config = dict(
    model='masked image model',
    encoder_activation='gelu_tanh',
    encoder_bias='all',
    encoder_positions='sincos',
    decoder_width=128,
    decoder_layers=4,
    eps=1e-06,
    weight_decay=0.0,
)
Rows from block 7 of the encoder, named by matrix and row number. Each number is 128 + 24 x the weight over its row's rms, rounded and kept within 0 to 255. All counts start at 0. Numbers have three digits each. After the name is the row's rms in percent of the matrix's.
# fc2: MLP down (encoder.blocks.7.mlp.fc2.weight, 192x1152), inputs 810-854
fc2.0 047:138130136168132078178113124119132134114186069095128151145122149093163091141141134088111148124113085132104139127150123162133078177113128
fc2.1 055:132142177154112094064158084111143139112159164135146121087136098161148144130128130126086076103132134111151123117123133093129147112157166
fc2.2 052:150149153134112155117137119114133137127132138141149127108124114131171154094130100143136157098137150150115133148104134128098129118136143
fc2.3 058:109142117140122169155111115103079160108109111151119084103139119089158152112141107139144160151124138149125110147107117147168130070112144
fc2.4 080:143140086124163190162123149149144126102097122123110132162129123115161153095135108161168166138134137138109109125089107139104128099101112
fc2.5 059:136110129087138171082154107135136128140110105118108117122111131097145125147132140149139079122118128138143131128134150112113114148163125
fc2.6 100:105142128106126139099144109126101103149107131125120119089112119079144112118130124117137058165130134104141123122125126166140131120167113
fc2.7 058:142123097123149140093122131139102143122112152127124115084130107128131144144123119159173112137111152121151154135128158161172099145137120
fc2.8 042:099138104164112111210122158093111120117106113152128112129143117127112098127155108177143136141152149121104138100097106140152139084125099
fc2.9 054:123127110116151125161128120170111121136117130105096130122093134120120154125149152155111122142120110102130099128150117148146121130139115
fc2.10 048:142144080104147143182146152125132102132099083117135144132134133116169141144154159176146166160164142158135132098125095163146093153140104
fc2.11 065:167119126090143149071127102123124123106125099138117144080108114131110134120114136111133095119111157097110101133120158127111104142142134
fc2.12 072:167103104130125108144106141124160119129166080079129105149113151135076129115117149075105153092120119107112148172140178151111132145121078
fc2.13 055:123134141092126106178152125140162087168129140116143144096103139120135106152107150093121114107119143129180144135143122153115142177147120
fc2.14 053:117125100104151122116116154142147086154101126116102086155121117132113121096125141109100164113144113106152131142130109142119117127135151
fc2.15 071:168130109109144133034117089159110144119150089095109149106124154110141118137112133075111081121110121118153106141163156134136103141135132
fc2.16 056:151115100133106160089139072136110106129138114115094096134127094133134130139104144136150147123157152088130122117117161129170139122135148
fc2.17 061:108130124113103107150120133123181094153144117160168145112114111121125161102128119111139129108107124143134152140109122117112102096114139
fc2.18 073:162125135096121131101124165153148168132162175155101128181133092120135125165138158138173115139083135134113108125130198124137102135123117
fc2.19 049:104126161132139098179121173165117097143121141145098089156123126156133097138167153174101132161119136082123097116120140161147136155115115
fc2.20 054:103130144131141094074154089127171122111092106115121132084135131149115117112126114087086105129135137124146123115115129120169104095148118
fc2.21 067:163114095089177168115130104158076089103153129104096143112082166106140130099105121136142093150105110128130134140144123145094130089144127
fc2.22 078:166092129085142148044159097146179114135140128132143153104091116114140136164104151079160094128096130140150124134139135119124104159145163
fc2.23 076:162109144096110122172137140116163100114184119137146190166137113146113139119121135084150107110084118133120153140156152120082119165152103
fc2.24 063:131114131158141070183130114140105139133101138100156100126102140115098118114119119118094167110110121122146159133131140123081179112121101
fc2.25 051:132124137116145130147121159092086175097085126154153137151116110126133110119120092153147166104114160131119112146112131141126115104117118
fc2.26 065:097129125148110114184119169150111149126139091154127122170141129109102151088135114082107083117147117134115118132125139139108094114118110
fc2.27 053:167129107097119194137126091178125153120146108115124130137094122106132111163094178109144079161106101126103116139147158191143091157107144
fc2.28 083:115096133132129147046141086110115144122128130132102127077139126129137124114119116123137036120131135103133108139129119092136152096144137
fc2.29 055:135148112091128142121113143139105124132112140131127091133127134079115115154142112124150108142107112136134118111134140154137099160109139
fc2.30 075:108116164134141087064124117103098135103108139142106153099149144151117113107143133148114036121143114116158085153158134121123150129134129
fc2.31 055:161141163103129127083114109125138142111175129153134106081156134146146130161113140115115106088115125148117118165181141086124102148121143
fc2.32 046:113111119131126097096127113124151125129137144139158134131144130150101150097119112131109071091133132113146145128128113089105164073154141
fc2.33 062:140133143134135108210118152123110128130142138169146161157140142159107106143138140158132171122137164122118136106153154119120136148110099
fc2.34 069:128150107067172164141129127152106125151129157108126107105105115064165093153126183139128103132113151117131130099149127139162084166142152
fc2.35 046:132105116157132094085128149112153154107164143137160121117181139188139134126126128136175061109131120165128151107142114106150137114119133
fc2.36 058:151104157110126158217128165120114137137169103139149131202120154091138101132137115111169209129104097128099138105154116137107081143135107
fc2.37 073:107126109169135109182102134125137098145141119107154110164117131117146118122132138117100188127144127133115135119094142166111154139117142
fc2.38 071:158121151124137104117129154111141160128150170145119137175171142143136137108142113112153104111113136144092123157164133126111117141121138
fc2.39 044:121109174126195112172130150130133155104177153146123118166142150103141097121133120148126127140132107122140129122139145085093121129126125
fc2.40 064:076146124150100111129125115138133096166132137092097096140108116122145137151124131114094126131164108144131127098115124143126136146136125
fc2.41 047:116142093119115100126130133132127122155147099106119109160115142096105133107130119092108146120133129107148110137105127130138140104143122
fc2.42 052:094108161134125155047131104133100112128172134113161130096131148131138096143140138090116097118139079142160139113166132134128148133129153
fc2.43 058:119161162120154119061138118116149109144100141183144174108136123161148149098158151142123083097135142161143114113165131096116111151150126
fc2.44 061:122103137087125137178140125128124157137131158171115131154157119106141115140128139160168243094105153101096136128104116119129141140134146
fc2.45 071:112134138138093105105142170087147158118157121156157150116143125114125114127138134107144088106088156138152131138127138123117109120135112
fc2.46 066:148139138100142130119132141102151129151129112163134168111132133132133126139110129111177095089105166133138131133152137098124105141141128
fc2.47 051:143153179096131102073083111127136130121103114132115163105118125149160159117090097097120100103138145142077117152128103143104118143099141
fc2.48 065:124129124152096119060128117104193129148123085148159147139161133150132130145116122076127070105112132120136114136127103097128118168130107
fc2.49 052:124111131125108109105097152107136121146122125141144109136157127179103112118121115145134114111138100139131138127128142132103134141102127
fc2.50 067:122128114112153158111125132143101151136087147161117157173152114114118090133136116157172199153138132121096100114109084126166138136145142
fc2.51 071:113115144138121112144127169130175140141100133111177129135111094104148130170129120094146197159107115175139151126105105130137148123126144
fc2.52 050:129155150105131158153134129120059127087117148167089117083134111152135136123142134179144149134120139143103118149136117101130140103102128
fc2.53 058:141159181128087124112135120098094113117160156157104146119145113143157132157110143131136123106113160113110149163133187135146104123137126
fc2.54 059:152133155129121129145141129077109163112108126166152155118139146161108139112104099185171139104144145136123114159125139114106157126142131
fc2.55 078:161124149106130160057122103133108160102162135133097135093135154130155138111107098115163116098122114145099111144129150122104104130111154
fc2.56 060:142144120144101101151147099112153115149107150120160126124109109155112143140125128182084169125154111132165173099120092128116171146136126
fc2.57 059:131153132116107147192130151130159118171165124148162179172130162119125134142150169100121144137116142131127161139141095149101120155135124
fc2.58 045:177148122094139135183179157146098153131124094140130141164132123083125092126097112116175154133098121134086146130138108126114133133159119
fc2.59 060:138126114145157113060155096132121107124133114122144145100095139121116148109113077162105113162139110161132123105132099122090144079146108
fc2.60 097:128127117154143112073139102098122159087142102132130138067141138143135120074128113133131105114135136113105096131121107112115099107140126
fc2.61 079:141140157130105119067105114132099120111148153151112113137124130120160162091142116138099057128139127094120122153098163121124120093111125
fc2.62 048:150106155108115178087161131119123117101178157124154127143140110126185117133123112105143134121104085155176129113139089095142108128145141
fc2.63 081:106127149159128107226086153094135131116135122169129122160161116146125110113153142204145214124125130124092122127119128129138179136072133
fc2.64 048:155111121110147127181128138120097137096122135172127156099139154170137119135142159166163142145109130151132125124130117114136146139141128
fc2.65 070:126097125111134109040151091140149110150094118091113124107132150137104130127121115099133053126117096141181120157138084139114140154150146
fc2.66 066:153133123123158169131130092152091096120104119119095130100119129180106130114106143160146090140142128125150110123137120117128155128156121
fc2.67 082:123132101120113129206131156129154109149107101107130140153109119092122122154140131135149204131119123142138146120104095149149096139138134
fc2.68 060:133139112116099144185133156173113138138041116121117133165095117132089150134150150138133095121144148160128148166124125169103143118130087
fc2.69 070:120151108129150172163133142153139113149077185135110130140103118135122163124162128220116191135150145124108158125084151113113165121126106
fc2.70 051:106149123139108102085131097119198140127101114100148159109095103149136182126124129154090105128124133121147133137082088112134175120126148
fc2.71 060:138130110129169204195086121131091087128107117130128093127103109090175137123121174128117162150128120152114119092131100142133145153076131
fc2.72 082:115140104151158090206141130155151116168111108125113136171112157133083145115152122153108146128166111108135166116137119164142129122135092
fc2.73 071:097139123119130131197118177129127122139074156164124111188125120151143143132141128192147152144145145155127134122083126136107161130122112
fc2.74 062:126098167109119121085113116115133141104149150151140158094146146135138106121117132137142051110094113134112147130158116123101128117131128
fc2.75 092:170112182091129158094138110137112130082144169156105142100139125168152148127122134152172118103100118117118112163146159111105134147140154
fc2.76 052:146122147126122120165128087147135106164148103147090125119137105137116094097142134087121125133124113112121138118137170144134081140134116
fc2.77 062:137157113123179118136140151148116159150077151142125164151114145122125118166125124138150149145124139171117114113125070172132131143130149
fc2.78 066:167131125086145170108110143134085080130147105153144128192106130109175140102124129145153138111123136160110099133114114143127087105104157
fc2.79 077:139094157112112105104134113104136177086123149146160132081132104155140115127104101142166067113106138160130129140120121110112127134132146
fc2.80 078:122143169135106169111113119090101157100143122164145135127165128145135131117126110114175154117138148133114120133097112105149138102103136
fc2.81 070:129108162137107154033148085116110119088156111139149160070140116117127104123114110093150074100129129125125119117139147105118118152140124
fc2.82 068:168147130140120144109117145105144185104168115150128164125148156111123157114128120091152141099108145129107130145124171123118094112149119
fc2.83 064:126123158131101100128143140089121175125148125170152157133169152127118144107144088115153091111106119137120108165159092111103123100138132
fc2.84 041:126136156128106088137140085115108135132124162105139117129142108123104100096140087151126120163134141136121137132099168130112138097119172
fc2.85 059:157131152134111141077148088114095167098087155138139174080121125150130150104135125115151098095112156137139110161106129128121116111140146
fc2.86 064:130133109080147143079149111148136119149123114081123124109118150083138139105110129065131079145118115146136135143155129161129111116141117
fc2.88 054:111125121096120098154148149154113133171106123097141149170118136072101098130132142119089110139083133118149144137133106154114150127144108
fc2.89 093:111156099132157121174119161144121100167105162104116116195121126117127141126159139183123177140170145127119137107123123138142131132113122
fc2.90 060:170163095122157131107122158136076117118140111171133132126156124119148122101147140135139135132122162105128137115142134101178073122141113
fc2.91 060:184115115082142104058145120169101117115109127160125161118126116132108122114151170144126069121077135097132138138151155108116132135158114
fc2.92 083:113142072129117138182119133139150105153114093089120093166108111100126112147147153119093150140135153110160126090092131164150113146125102
fc2.93 070:077112150160124151200121133106103122146104144130127110108141138130146116116140127198116125127166116145127129118110124146111153087108128
fc2.94 058:097144138097108139008143147154134138127083146153140136103143136139130115140133120141136066131108141131148137122117093127127151141143149
fc2.95 075:141109133134082079124139132130180127099143070109155145139084138140101174142111102049078119105115122138124132156147123130074122139127107
fc2.96 052:161117120135114180123111101132070115104132125162099140147113146118129110160119120131137149129103123097090118144132161102116157121116095
fc2.97 052:168132135153117109041135095148143119118138086097127157109135149147114179122106110056104098153127094097138126141108123111128151146126148
fc2.98 053:140125110094134135133110154139135111142109117104106141136094134121162127143138119095099069127081125148123171127144129130100102101120136
fc2.99 073:119110127106098100109150093104124114129101122124137136078128133156121115116099127134132064099123139128138126121123134134086139131168125
fc2.100 062:122118130119059143151153130106171115164112126102139169148106135122124159143136097099152146102124130153146179146133137129109138144146084
fc2.101 068:119112120128147147050115074126128112123129116098129126084141129125118117118117107065106099135124123107156119117115135094135099115126130
fc2.102 057:099143097172167122131142161126116102156109142159141128182119131151137138081140110193123121135164148149155132100098085127107143108145104
fc2.103 056:097117124130161076108138138130168133139086128163150130127128128166091123128117148153107115141145136110125107118132094127099145162135125
fc2.104 083:102136136147121117034138091099128133131152135145112077105146102151137123108116127106117058125142155110110128109138126118148113120140126
fc2.105 070:138127066115151157101097058157104129138123090092099116133105147075139110110121150119109102134131139096133116124103142178105124130107144
fc2.106 053:107130087142117147180129124089121113146151109096112114147115144133114167126145133170155168144156127132120149130138100139124149112109118
fc2.107 065:117158086130136137039136085141119090146089105081125122090130116120152119135107120126094107164153131139123110132096112131152130141123132
fc2.108 056:125149154129150118192119134124122105139098141130133140162093081109158114151133147178127197166101161133107156115125109164163117137138108
fc2.109 067:138132135149126117231141179133136126131118135142123131214136150117102128110160098147135167113137132136133150151147136129123134124129099
fc2.110 071:118134145140142123227093169136119131116143130135125134172146145129139126133131111111133143117140126134108129126130116108130131127070167
fc2.111 047:110124080121174153156137135135078131123090104109125160140111152135126151152148138196156167147155121129119130139155066172153094120103100
fc2.112 061:116131107120169114214149160123109094157105123115109101136120140146098134094152116196115173135153125089178145120115140140145160111144101
fc2.113 067:120118134135124092035139088136155132112122156111164144113132107158131133136107104117149083116119118144126147134135082094112152111158135
fc2.114 053:075143100138118139178117133116133136147077090109127105082119129109115125140112117091121172141127115120120133131129118144144111143131122
fc2.115 072:088104182123116135119139140100074121111152163186119138111165142144151128135136123191148130131126089119110113140129124109136148102127143
fc2.116 072:178160120118123132045119115105137113133134092132121165076140116135134135134118155086120120119135146091141099119102141134140096156125137
fc2.117 063:128145119124153145213147162148101133134118141102097154160129196129135128118170124133138214133126104142118109124182125124121122168135094
fc2.118 069:119123122162105131190139133157138095129103122075123110170110100119114111126140129099102202140134122142113143137117153123169139126144113
fc2.119 054:118134121125135163076145114113133111125131123133128145097131153128148120111115097099154051092142149145141136128156086125113124112125127
fc2.120 050:161111126101132149111113106107111089159171087112105108078109160153123144090103116132115134114137101088113130134140156140124113112112140
fc2.121 055:170140093114137192110141123119160096121140116151158138104092114093150140088113091126174158119109134177146151113127090093126078077120130
fc2.122 070:140126123111128136229114180129135124146115167153104136163116116112115128159149129174121203137124158111117155126114140113136149113125121
fc2.123 044:141117125097108150154116133132143102150174104099117143129151152132133145158098123061118097107116100114143147143152102135140120170118123
fc2.124 079:094149092116156160213125136140136109157106131094118116153108133109132125153138155174104154163161125114140125101116106139144139155129125
fc2.125 084:128096144135099128024123092098141152124162111134136120090137138123126106142109108097128037096110123112136111158142149101119118140136153
fc2.126 059:109141129109162115074139130153113137126083164150121138100113141120164119133128147166150082152121151154170110121156121127106118129153135
fc2.127 064:204111104138138147159130138109157126144137131126124142149116147137103132151122121142173196129138118130121117121137121148123107137118102
fc2.128 080:135131101148132138225099144124125145111148111138157115171117130114131135115129139157145201137129136123116120120129146154111125119100095
fc2.129 055:118118133131132106154125081122100149125101105117122088100154117184115057129115168144149117121158143110127097100148172139195117171125140
fc2.130 064:133130148112155141111112131121096115143145196175112156144125151117153149133157111174126116148138132151120123141141092101135130124123154
fc2.131 079:147094169103079155081124078135081145098142132140098151110132137128148122147104147108147118102111106104131113147141189121130127161134148
fc2.132 046:151120136118165145113137115124077100104140101144105118089113128122133090124106140130154156138115139086147113099151125130182064099129128
fc2.133 077:133082159139121120054137110137112161107099165143126109142128108140136127123121108172126063120128137113111124165131153099097178094142152
fc2.134 063:149109127104118151135115118132130131093140092149140145160107101126138142136121156134127177107105149110087119139096136113105121135086126
fc2.135 063:132153155129106103147116184146185106146115137159145158159116105167153141127162158111140131143124168110130112109138120119147131149142116
fc2.136 063:109153129126130098161137168116140102145140088130149129072131120133102076151112115103110191139138123141124142110144119155156103127139109
fc2.137 059:130113098155099109191115146130118133140146081119123096135129155136105114100113149127103149145132110131103124113089150161095153123105126
fc2.138 060:142111101135059131137115128118153125138154089119130140170127158099123132139110109090094161108106092116114178179140123135119137130103116
fc2.139 062:133090180115149127046158121108105153110128154171132133100134125140134134112127102132134060120136133139138121145132144106121136115159135
fc2.140 084:106124117137140135048147087138119146111099141104114115067151133146151100139122148131139071159149122123141105100135092116152156149142138
fc2.141 038:131106127099101142158119147151126120162094143118138113139072138122114137174106144073097071120116115148151144154135129126097140120136132
fc2.142 130:124114132121155124207078138133122164107132144158133137160154125145130158097125122176160222113127152120084110146125124114125154099083128
fc2.143 063:108125090128151161065108096144119167110135130089126093097132134073137089153113106079131142158107136143129113147124108132137135138102170
fc2.144 044:156107133152129118126143138088124135098184104157132156085134143133145100140116115157164111124089120119115133091131133092118125126126158
fc2.145 085:126127143131127127025127066116115161110147161149113166087144133155117138099111116118150073118114123104086106154142136106117121109131138
fc2.146 057:158109130099129153123145125156145114111108130103106124118128121151122131175131140106152071107100096147165166126148127085122121151161128
fc2.147 050:114109176108110119126148122109140137106139143149146177133154076147167142157119082108157075125070126168129145149105077101132137088134166
fc2.148 061:116129136146104176176100125091114130106134095127110111165160117117121136112129123163111184116149140094116129125094125100137141112097124
fc2.149 100:120125170125118112059130113103111170102131144174142126090131117148156129126115126153137081120139137134113110133142116117121121127132118
fc2.150 068:150154120107119156191149147153144103107126132129135110160067137111159150158129129137107208123135156156104151136120131121119078127126098
fc2.151 069:140121153108129166080140128147161161122143129142123144121116129068194139154144117096139159123113132178124137159135129116133086154127154
fc2.152 039:095120139129141123085127139156111114112116154139103099101115103119134151144146126169133137148164119116141141095094153140145149076114115
fc2.153 072:073133124148138090149149144116176156153070148123150080120110078125132121161127141148101159153166166157138127111095115134134147095122124
fc2.154 039:135135144118133107116119143154099107095148157160089104128141142131131142054164143176126090114142096109101120141130168122115136080109108
fc2.155 071:124135160082119157068112109101086139092128136149132131068146139155144119118112134116138077129137130126100089130125127121128135138125170
fc2.156 061:109145106118126123068140089147123112146133116076126107088125107101167080145126144076120047127115132132152141117140150135126145120145121
fc2.157 055:127142097116128162076112044146137104126145128080111106077127094126143132127106116098144106140113132144139127132103113120114141111137166
fc2.158 050:125143129174110122055153092102135091116131090120152147089149109132102126109119131084115133142112146137173125126117143121113139126133125
fc2.159 057:134129134140154130208117173123094143117135115112172129171139157117154093148129151129128170125125097149127117127168092148129128149100114
fc2.160 060:108132148088092135149162115145137141139076128135095137125094124122165171105136138119096141125139149097123140127093129134103121104142126
fc2.161 054:129139146130090102083125144116098093140122173152126108102116093162144157090118093169121056126170126143164128128126107115117123089144122
fc2.162 073:131095142140126106078130119120107131108124118125112121106129131116125131089121109109105087110125109094123112179114124134114148111140144
fc2.163 059:117135138133124103143153099116150107111120127128157149078133109157110085167127180125101152109122149106144148121114138106150160148151096
fc2.164 067:156154099122138120152144107152109118137105088104094120104101128085126141119137120116099113125129130139132139139159142142152097105149136
fc2.165 051:138133124126130147093110110078123142097144117167110111153170104128146146116113057141163094100143124141133133138142098089113125086122125
fc2.166 053:131106130161119100090124148104188104136152155119131124157125093154137128141097111112116121122102124113124152132102088081132172137116144
fc2.167 065:120125137174108083188113135141114169124140124084122096172172130157062123099149131129102161127141108141126101162142175148133135132112117
fc2.168 099:143140114120142142195135134155146087162117137101125127149087132115130143159136143123123164140157113167143147098120122127118115158135124
fc2.169 065:118135100113080140192123109128142072148143089108139149163113109125107143119140127107130192130137137103127162111092130140120134120126118
fc2.170 061:148153095129136145197124138149125099121092084099139149162114130153128165132117116159152199137153135137176140154130098150125126125159106
fc2.171 067:149129125119203148103113164164087136097094149176131122175131140143142113105127138192141103136135144112127082104126126120145128105111126
fc2.172 093:114130150165115100200094168116107139099171131142142101170177134148140094114149104118132161128145120125120105136141131115141126123087131
fc2.173 067:109153118132123095172131147085134119155101118125154153136170123158119112140117134102151176136143142157148157098118079137142140134125127
fc2.174 064:137120069131121162125125093136158089137140083076131105113109124104131153111110116053085170123147122118136132109069127126082134147104146
fc2.175 051:138117113136152112156141128144108081144151129122125144140127119166102141150146161170118154132167136096135116087151128134119133136133106
fc2.176 061:105138111137126093186135143136178112170142146090125112117093106079137151138137148111099161132125114142144158131127151141164128112127144
fc2.177 050:122103134196110095117153154107126142124111097168148140196124119102149123129102065077142147132126133136103117123069107136116145061124139
fc2.178 044:173083158078151148072145145140123143123110137167120138124137137142144121161146118166143122107079128135144137148140133076102141154146137
fc2.179 054:103139123155126142200113159123128140141139155119133132176150153129133097103153152151132147152154128147148115079119129166130144170121143
fc2.180 048:146087125094123154147133091129099112128169117074091113097143117128080118140144123135128096104132107094132163134087173116086200125121137
fc2.181 059:098125125118134104082152103120132127154115113156126133117116137117134096091136110126143095147123142140123101109133137150122102084146108
fc2.182 053:119118132129109139155152134116123121119100084115150152159138139139118122155132131093128076105127150162148163112110142137077165118148122
fc2.183 063:073120121154111118165130143129152120149126089100105108137121141099121133098160116132060142139167114108115139128092157151117133094110116
fc2.184 060:132128108148082097125141087120156097125131077105153150086104101098126112139116117098114144124130100106116128152124143162145131138136093
fc2.185 285:153110172115129137132089115109111171091159157183125147114153137152144134110105122150164141106104125125095106155148151101120125116083153
fc2.186 061:136126122176108127147130150093139156095101090127148126129149111115104117148109094127134191116155130147118129132117124127139130082118115
fc2.187 135:133114179120126140180104140105125167099179154162126132142159135159146119138123127154142155119119122131101117141147151118141127141096169
fc2.188 061:124123112110118134067135096108131120123099102101140148115086140117135125124105066081147036145139118174144166099124076145089113103160131
fc2.189 055:155092136104118176029113073109116127125139107121111138103155143151109107097103106104179094075148105098147135149158181073099136143142150
fc2.190 063:107098139124116099169129127100103160113153141154139161149146138132130127120136135165167114113110117128105096138129124133089153115135134
fc2.191 037:106158130127131180105149137109113109126127130139141172118111138093158136166133132149120169153132120141148116138115071144127148130156141